Rows from block 2, named by matrix and row number. Rows with one number belong to one neuron. Each number is 500 + 40 x the weight over its row's rms, rounded and kept within 0 to 999. All counts start at 0. Numbers have three digits each. After the name is the row's rms in percent of the matrix's.
# fc1: MLP up (model.blocks.2.mlp.fc1.weight, 768x192), inputs 0-47
# fc2: MLP down (model.blocks.2.mlp.fc2.weight, 192x768, transposed), outputs 0-47
fc1.191 104:536416553466493468561468497472491472477417441580506544507507566496497482422489552479509482502535471505494496423477508495572495417503513491568496
fc2.191 102:534563487571461457480419478437501504521513392477504544518429490488502523534431532516558467574521517497551493509513495473494466484517488489413449
fc1.192 083:511543442538499479605482523557503522585475540465508460528427506464566530528483460519531467536524441494530536476529460461476500491600576565475544
fc2.192 086:483453565442480571463469494533537552509495523472484563515497462536477467466496486501507494455543462555472547521546480500391504494515524465437537
fc1.193 090:533521464507592528600513504497529512576506545484491477496514524552484497422514534477513537615490486576551481482452478568511464481448421401489522
fc2.193 093:493463431572485438533499456513509507453457493503520495553527582445501554528477509486490506503554548562516480526468475496494508497490488526474368
fc1.194 116:551462523517541455446444564512561468458596528522541460542512501462503496552499542450551431491396430569483486539512532557540559412462468477489538
fc2.194 101:526498503583552446481456536505505576483573487511550504552600479502483460477515519492474455453484464509487495507485527466504631512484484456540527
fc1.195 096:504505491457493528439536569468391545477485568524496501431503509477487508499506457544536440474549555497527476562512496551549500451505509542476505
fc2.195 085:443547524526469480477522506487526503458446491530450508415498515486483542583484480567488473401525510464465533508512414382492526519513466498543505
fc1.196 108:492516543482468567559433493458522553515530434475492534497522525496555522508461480537433534541538488406448537574482510558385468492582400495460447
fc2.196 105:459505503493570546536541469531539499532513544472478482510601497519422469555482503534508437500473476496462450456539523468664523474475572428501477
fc1.197 095:418546481595524565493591515509494480474450517532573490500518549424519471498443503547528440527529520499542437556474474516478549461519470528523492
fc2.197 095:510468516511515438537501521463498528458546441472380441527432542470445558582571489519478555469462510482521537465535473501463477499460535509511497
fc1.198 098:540470464529434468506506526521492497519513485512472475524421499412478484537526518483504465507474518519503487476567489528522471375565453462442502
fc2.198 095:465439508472439494533481541473485471510542479541559466515495427492504484508603519517447468503492499424510590480474548559533537498467471527471537
fc1.199 124:490534465517491535477501438514531498478540529494465477516547610471533460515576500470486498473513493491464423486485497475492511475519509510509434
fc2.199 133:512521475501414501477493484514498388480488583500427549516464600515504497483463486462404523483521407435515485490460484492562508586458491508456452
fc1.200 100:530491522465520498513478473507455397506503540453451531451485518498468528445507532480478508529432438589535532474524547488482485538571475476505495
fc2.200 088:531579458516509536495590449483469443483503478521469489539545577562527505555446481523457478441516487525441524484494502500479579513467459512493481
fc1.201 097:483498456446522533559436523489500513459506447416509518517508524503516450437501587560456494532438447459454565517487510547559567433476474475497468
fc2.201 108:464474510512431494544515503453453551470542530530490481470464547521431520515486511602533461465480526542478441440497506511484583511540469458585439
fc1.202 124:517485469536456462486449516558452491521494459523562506532493473538496551549551488508535479462508497550492496469536491546550457523498464483468445
fc2.202 120:517492471508485571499484464504473513525476472537494524470579463518456474465475468546498489507465451500504526507501458448466458575501539502499472
fc1.203 119:510495504504557470588429457562510395475563507466554483514524483502493474557502542538505457493505472596537481549501518568569504480482524495452555
fc2.203 112:555525457532480441532508465494436542450576552487557476516474601559553556551439522555436529442481546550491575484483510555467447593482492499550572
fc1.205 091:493519446544507521546469479553504544522570464429474520534459569507561487399487544522438450571476540517516449539513509487461475484466487517572451
fc2.205 092:512540523573511530526462483589462500455504528455418464453420461495581486527520472536532460480498493526497558503482557475440540531545447434449444
fc1.206 091:444467503531533555548505508482451514510510460441412460472499478559489519504511471467491440556430436521490438446501468439496541441482448468518397
fc2.206 100:506502489442496479512466453432484475467549544400555516467540491516514493590516509500434504500506532542461541472491501541512581452515443555565457
fc1.207 091:428533556436460555444493514535514475559560458511447493474483526539505465518482525554572490498498469480521536494454510438481512486570548483547512
fc2.207 088:491458453511572470561522432457456468456488411482499486497538513466511555515530566497464534481502522496466489474505497518507492512522553476491438
fc1.208 088:552463465531462484550474477567571438567502459488468542512495456466591497501534506472499482464453593553542525434520476436499439476497599524525489
fc2.208 094:525486538513447531515481438501470532561464561495383590509472528524544508488527529458473551549537541446572467502510481509511464501473524479450497
fc1.210 090:431480469522508546577491575458542528525535531462477510499534462437526454442501610527495495509567504481421574425490438510477485452510464504544494
fc2.210 092:542503459486497522488455536530528495457525509522517532432499482560518539523541529511489496449441550476482480483522497523519560494511436539455524
fc1.211 099:500550419507541442521512601509496512554434438450481462452537495517559448441459504457499403558480535543479495495513445500465440442523453486501462
fc2.211 105:471467466515532520434487528514529424533502533494482479448492576520519471509579477476425508499518434447625520462423500451423504576496488538467530
fc1.212 094:476516431518535486538487548478492543528532478457524515485479495455445461468465572538506446442503519524513527512492431458453535455508462488511490
fc2.212 100:474438452460467526429482481485481523549473527462505499454416472493508510453516474542475512513529462489581521518497489531498477613507511504500518
fc1.213 093:590496480555468504458493547534535510561549440552462465581525505399476415529503563504433510542523433504542496506556525421482451562542465494510569
fc2.213 094:518441547507494405552485500482461496461470527420497490446543494536453454482534405500437455498457510486471520519536471544502592512498471494517503
fc1.214 095:472500495557536488518557441487491457495517496458563494487480493458523448513542445519495472526470608527519571478516514513593505514517407473514514
fc2.214 090:472580520557494464533488484500569483482563427511525463468524424494465445465597537478481453445468480465484419496496534465492568502425446447513521
fc1.215 095:522502481568455465531510536495545479459514478495446429490516573497524511454498520580418457542511515537473492468581456481465539514473515513470493
fc2.215 092:415520432492496577479474506506517452531507515518475522551533596496515426504535527470481462474513462567533539498508463488526513492579444500523500
fc1.216 094:419529542539502510576492516500518516543424544441487481508586550455532511498511533536512498552455491531511463509503470528513460502523475516536503
fc2.216 111:513465397489497522501487505507526506531502481563470469460515432506500494501542472498496473501547537530471507504516489475444503531497505502479461
fc1.217 100:461463497494506495528443484548511445463475524455464526543469540536476601467546515599488446491502491504552505460589539502456522571512513500502418
fc2.217 089:523502499527507521469510450433479464511435487492458390504464471552486485480499507504488562446427551534435444473451555554524592488548481591465466
fc1.218 104:512510485490560460542499555568511520468563533363504425437549513429398482490593476531433475556549547518455508495464552568526522458518458531461464
fc2.218 104:454465495548526513511489473499528508497511509442480516448455488536520480482510460621536441401512515560529474460425521502483531475543474499558441
fc1.219 098:458537527472397529551521482519492508569479503478503573471466543483528413535441524577478476513534446492484538547535516511469546466561472525519406
fc2.219 104:571497482584563465458569522458487530412489535452510497511547509536500512495522520513486492476476521513500477413505464447495464466556498560526512
fc1.220 089:475449449572519436464475590500530519517516483481519507476484541517549447509501496511509456496512487530431436498517449507563522509551497453464457
fc2.220 086:589553513510516504492470511476516467464457464481513540489482495424484548504520483518468555577545477529463567519517473519520507556544484518517523
fc1.221 093:529475457540509464536488474539480549533506453435483470471491566517634509472494536533516501522450472464484462437519513517536421507542494476499398
fc2.221 087:528515467475488456480522505462497467511484511485442518528562521468447455458476589493526498565437453490582451580474460552527535542528482517517488
fc1.222 088:478460459504472456456551459491498448479479526492451508467503528554517401469518544483474476553520420499559522577466454528503568560512574478510497
fc2.222 085:478466521458529467566489455521531481497473480457515501503424521528431517505504467545457489508507454459488507414430483555498445565476491526567560
fc1.223 093:490543501443455482555425510474524546483501552525509550505514541486454482529549540592437531505472538507503482440511480492462471528596456535499490
fc2.223 098:464485485562525496479449500464515526520437451468469546471560517426459526473497486528555424506552465467402506531448538434524523576449453459515531
fc1.224 110:544549465517515525487553504578481507500500473524434506518471468466433464528506493495476510498417486543511466489433564485514514473510571506466449
fc2.224 108:545457516554472492485482530466532501498514560443473526532513499506516486530496423511469571478513509571499498570535416478453478496521489514459542
fc1.226 086:497536396537554474474466507526527482492488560515578493450524496480592504450455516487445539528535470481550457484548486493541530564494475444486488
fc2.226 086:524470488573574582535500541524492605451486533459467495513448497499507497459455502530513510565458505493518482464447502485475608570455543491535479
fc1.227 097:441458552455514506503491466548497505576547497549483452542530458460532505504547476478548551593481472518420518552525500495505566501501531541583508
fc2.227 104:504608533530506492477544492514427466479513519489482507477506509493559517514480517471443562463490527552537554514512469476452543492496425535563515
fc1.228 097:505492425527547523534459498503485558469506469475474596512536465533540493531468551483429460497475475579467532518543496544475534543511515549449421
fc2.228 100:501511497510526507540471557537460551453453495445471434486384496531540464511532490546491539574488423462463489499500506450503453449589482506562516
fc1.229 089:443452473485537495452486486493515454519486502495516542544541536462538551551496436515445494543456440528465521554458413427467453493572541492496485
fc2.229 091:570509509526471517548446421476523449477500525525477564504445492482530440384491485554509514420493564460488520455558487540582504503425466459584478
fc1.230 096:516510539500487530461462483402492520590435466541455520557511469455493516556477466599472514528436542390468537482449488484475565542439512528473494
fc2.230 102:528506508458450548520443447525549422525531552545525424520498429539425547473526549455457490507497464510533552524569504554550463470486511423482503
fc1.231 102:521609578514444490512439483507481479520574494511482523441528462486436458499525500490425457536545479538482533463475520468473477539454527523491503
fc2.231 088:443527472492486560543596509470516486512457491477478565600453563548485552483483520443555527488461549538506509505495546512499473501425475512477508
fc1.232 099:409515506565563524508448490486508460477465480496414495485475543426482385478428475514506452517460485508469438493509519484529504557460503547559522
fc2.232 094:515533574504542557445451480521503436444474563563491491551538470488467520523549551609486487587459497505435469458507517485513507481554461459519497
fc1.233 126:440491500499485448496429520495521433538522511509570506500504497548447493521550536458519497497527493575477536526547479493593497460481374463500531
fc2.233 112:483504500444531423501526429561474542480450451537531534445456528528427471490497508472558524489542481505443432517449514502503469554563453468492463
fc1.234 096:470579505598541549432535561539505466585520518574453531475455493480554481539472460567532561534435520455475506467541453491447457469517499506511522
fc2.234 097:529464489501467430542459496438505503477549539508513549583518466460508491448495481421471469504486491567517520480541494481488521585565557531473444
fc1.235 093:501508491481504430547451535506489548539466519530499591531534483492524468442524580482530490522554472449547532517439532535501467483515530522493503
fc2.235 095:472422492489516526473476529534478503479513506496473508478466454527468526493480512417483466534472470527517396461471501470514500506445599470434513
fc1.236 090:488543523482538503471453463488573434506504493561504523469532515467554492535530524491481454476495486529497522458513467524489454494433468445593457
fc2.236 097:506454487538456515543521509511448526530506467438462582576461546593479469511537462530497561574451510463470506528533591447536570508507555512456502
fc1.237 093:494494507485562450460525486521543499502482482503534549520527469443438492477579506527550538540456477517448466473513523456555550450485514497552493
fc2.237 094:490548566519500524475483480450559523522529493544463493498523430546467471459443492524494493549508544574556495438482499482486487530498498524531538
fc1.239 103:520480440517592453493573513580534485493536552468516505500498481474521504505512525499455536611496567581514480531564456530482487545502551500494451
fc2.239 095:460522516491522514472526497476458512546473435454462537535512565490540482485455429481506515511482578470562539550454495497498477366477528507515556
fc1.240 097:502482513484507472479491514442517401525544490456519474511528467500534438491479369521546401533519427464490429537513473478517468532533494519514419
fc2.240 098:519523489446468465493559584512545547460529514483432504513503561500518447563562542553490556481467528542510526457518446437521550456547460495499484
fc1.241 110:523502456470550493467580531538499462461480460527534493501562502464491476526489519431570441493550483584438531434505464552567469460462416533469509
fc2.241 105:557525496528537508401468489498503594532436492450488518492508512485520479514453474547511490493562458443491542573552514532506417498477414553451507
fc1.242 094:589497490516454515488483505493524526505514516421485563513550479559441494519462389524518482574480527472502514567492464511475526451554547437546466
fc2.242 093:508489507527525458548481491462481474513474554443517451475439490427531439578527573510554536532509496509495531497481448501514569460440460430534518
fc1.244 092:433488542510516524519463467481452461535498518505489429516501497449440465460526494545487539492562379429506554473531459501476544543579463546499505
fc2.244 090:504468506528503506473421504505453564504437536504523519499576472482467493531594560457475402489500559464520481504495520505524508476483585485576501
fc1.245 098:434435476480442493546472523456466462525492483467582467559481525541427559522553506519497446510478477504443567498568535495526483522519479513527401
fc2.245 089:536548411514485495493554446505538523444508478441549527410441517497514492505430502494460487567469492450578481527534477476447577480523465437491455
fc1.246 102:508460565503568427396482443548483519525465516547504470510491475472439458429418478522509525596521469461496506438468447471475487391478442527523515
fc2.246 097:437523498499470464439463509487509491532500521530483496433525492490494488508518428472612444499480453445558490560520533570473497491500505495540486
fc1.247 094:438572465459468456562499488443512509470512471446469561422500523556510474462534475510467480495509548476543528513477446516516456389445421488499514
fc2.247 094:504459478546497477428445468498431495522438489404517519493535523499476420576464467439598517451525453456536472449434557518472512496466467554480484
fc1.248 103:497556463577447586538471530476475452506527518517447562420457501463428486462479467552506487537480539507532547530496519445530508435560513501510493
fc2.248 092:528511463529500435494475442538537560583481451427620523519627434505552469494453548498523486488534576489495477506455509579468503526441504497492549
fc1.249 097:513431437515516506460476524495459446475579443487452503508487453531450499496458551534499536454545515509475470484540469479519484435426508508560505
fc2.249 100:474500445470415492594512478484460499553398502559520543503487501448530525506492423512490552506454518505582480558527482486484518536503498508423443
fc1.250 104:505556568492464492491537540559467503498498483482508519490435582499479462480448451530404492491485511506494520501448428434507524528469463556471450
fc2.250 091:580535493505408526537523416533445598486463438459457499534445478523465452494485491460514425473448502474503460499523480485500537491525451415466441
fc1.251 104:532494474506557472492522481471543492529549548450433546510503474409540443476469521580411429500443514498463505494528436478479488428487465457552482
fc2.251 095:415542535436487531487510533557499484505497461496523596490567493533499505450504532494517472539520508574593481437492526497481498557570462547487512
fc1.252 093:508484554551584531523483537437450430513532488515467505440531540458558485559419525530486506486509509448436496523547458461531545554508494484505577
fc2.252 096:501477485584486502471474450521448524489435515417500549516535441535442438539574482518507495433448514547473496495535574504421435562496531494542476
fc1.253 100:505494504476452563467540462500531529508433590575466445491429514446448486517450523477449518549472477492504477514503485508498461467548420514464516
fc2.253 098:460512467590482499548497540495504535454499521428500500533435536529455527463473542504513500439591519476469436437484519387554465586518524493511429
fc1.254 117:527466494547550502503465518478455478521518483539506469483479489473439502485514560517452529500571473522500457580524540511479475422500508551512454
fc2.254 099:567503541467479508532577552474470535475539571454499535409479551577508469504461439501540492443466612503530478500496471479446547532536515475539469
fc1.256 104:503552454475528534526454544459424582510496501509545449507587539445447484479530515508485505594528498538454532518546491497526476532421432507557536
fc2.256 106:568446474521496487536492500532451535531454474492578485461470524515533484443424517614541517443454439503556512473528450469552563518441519442518480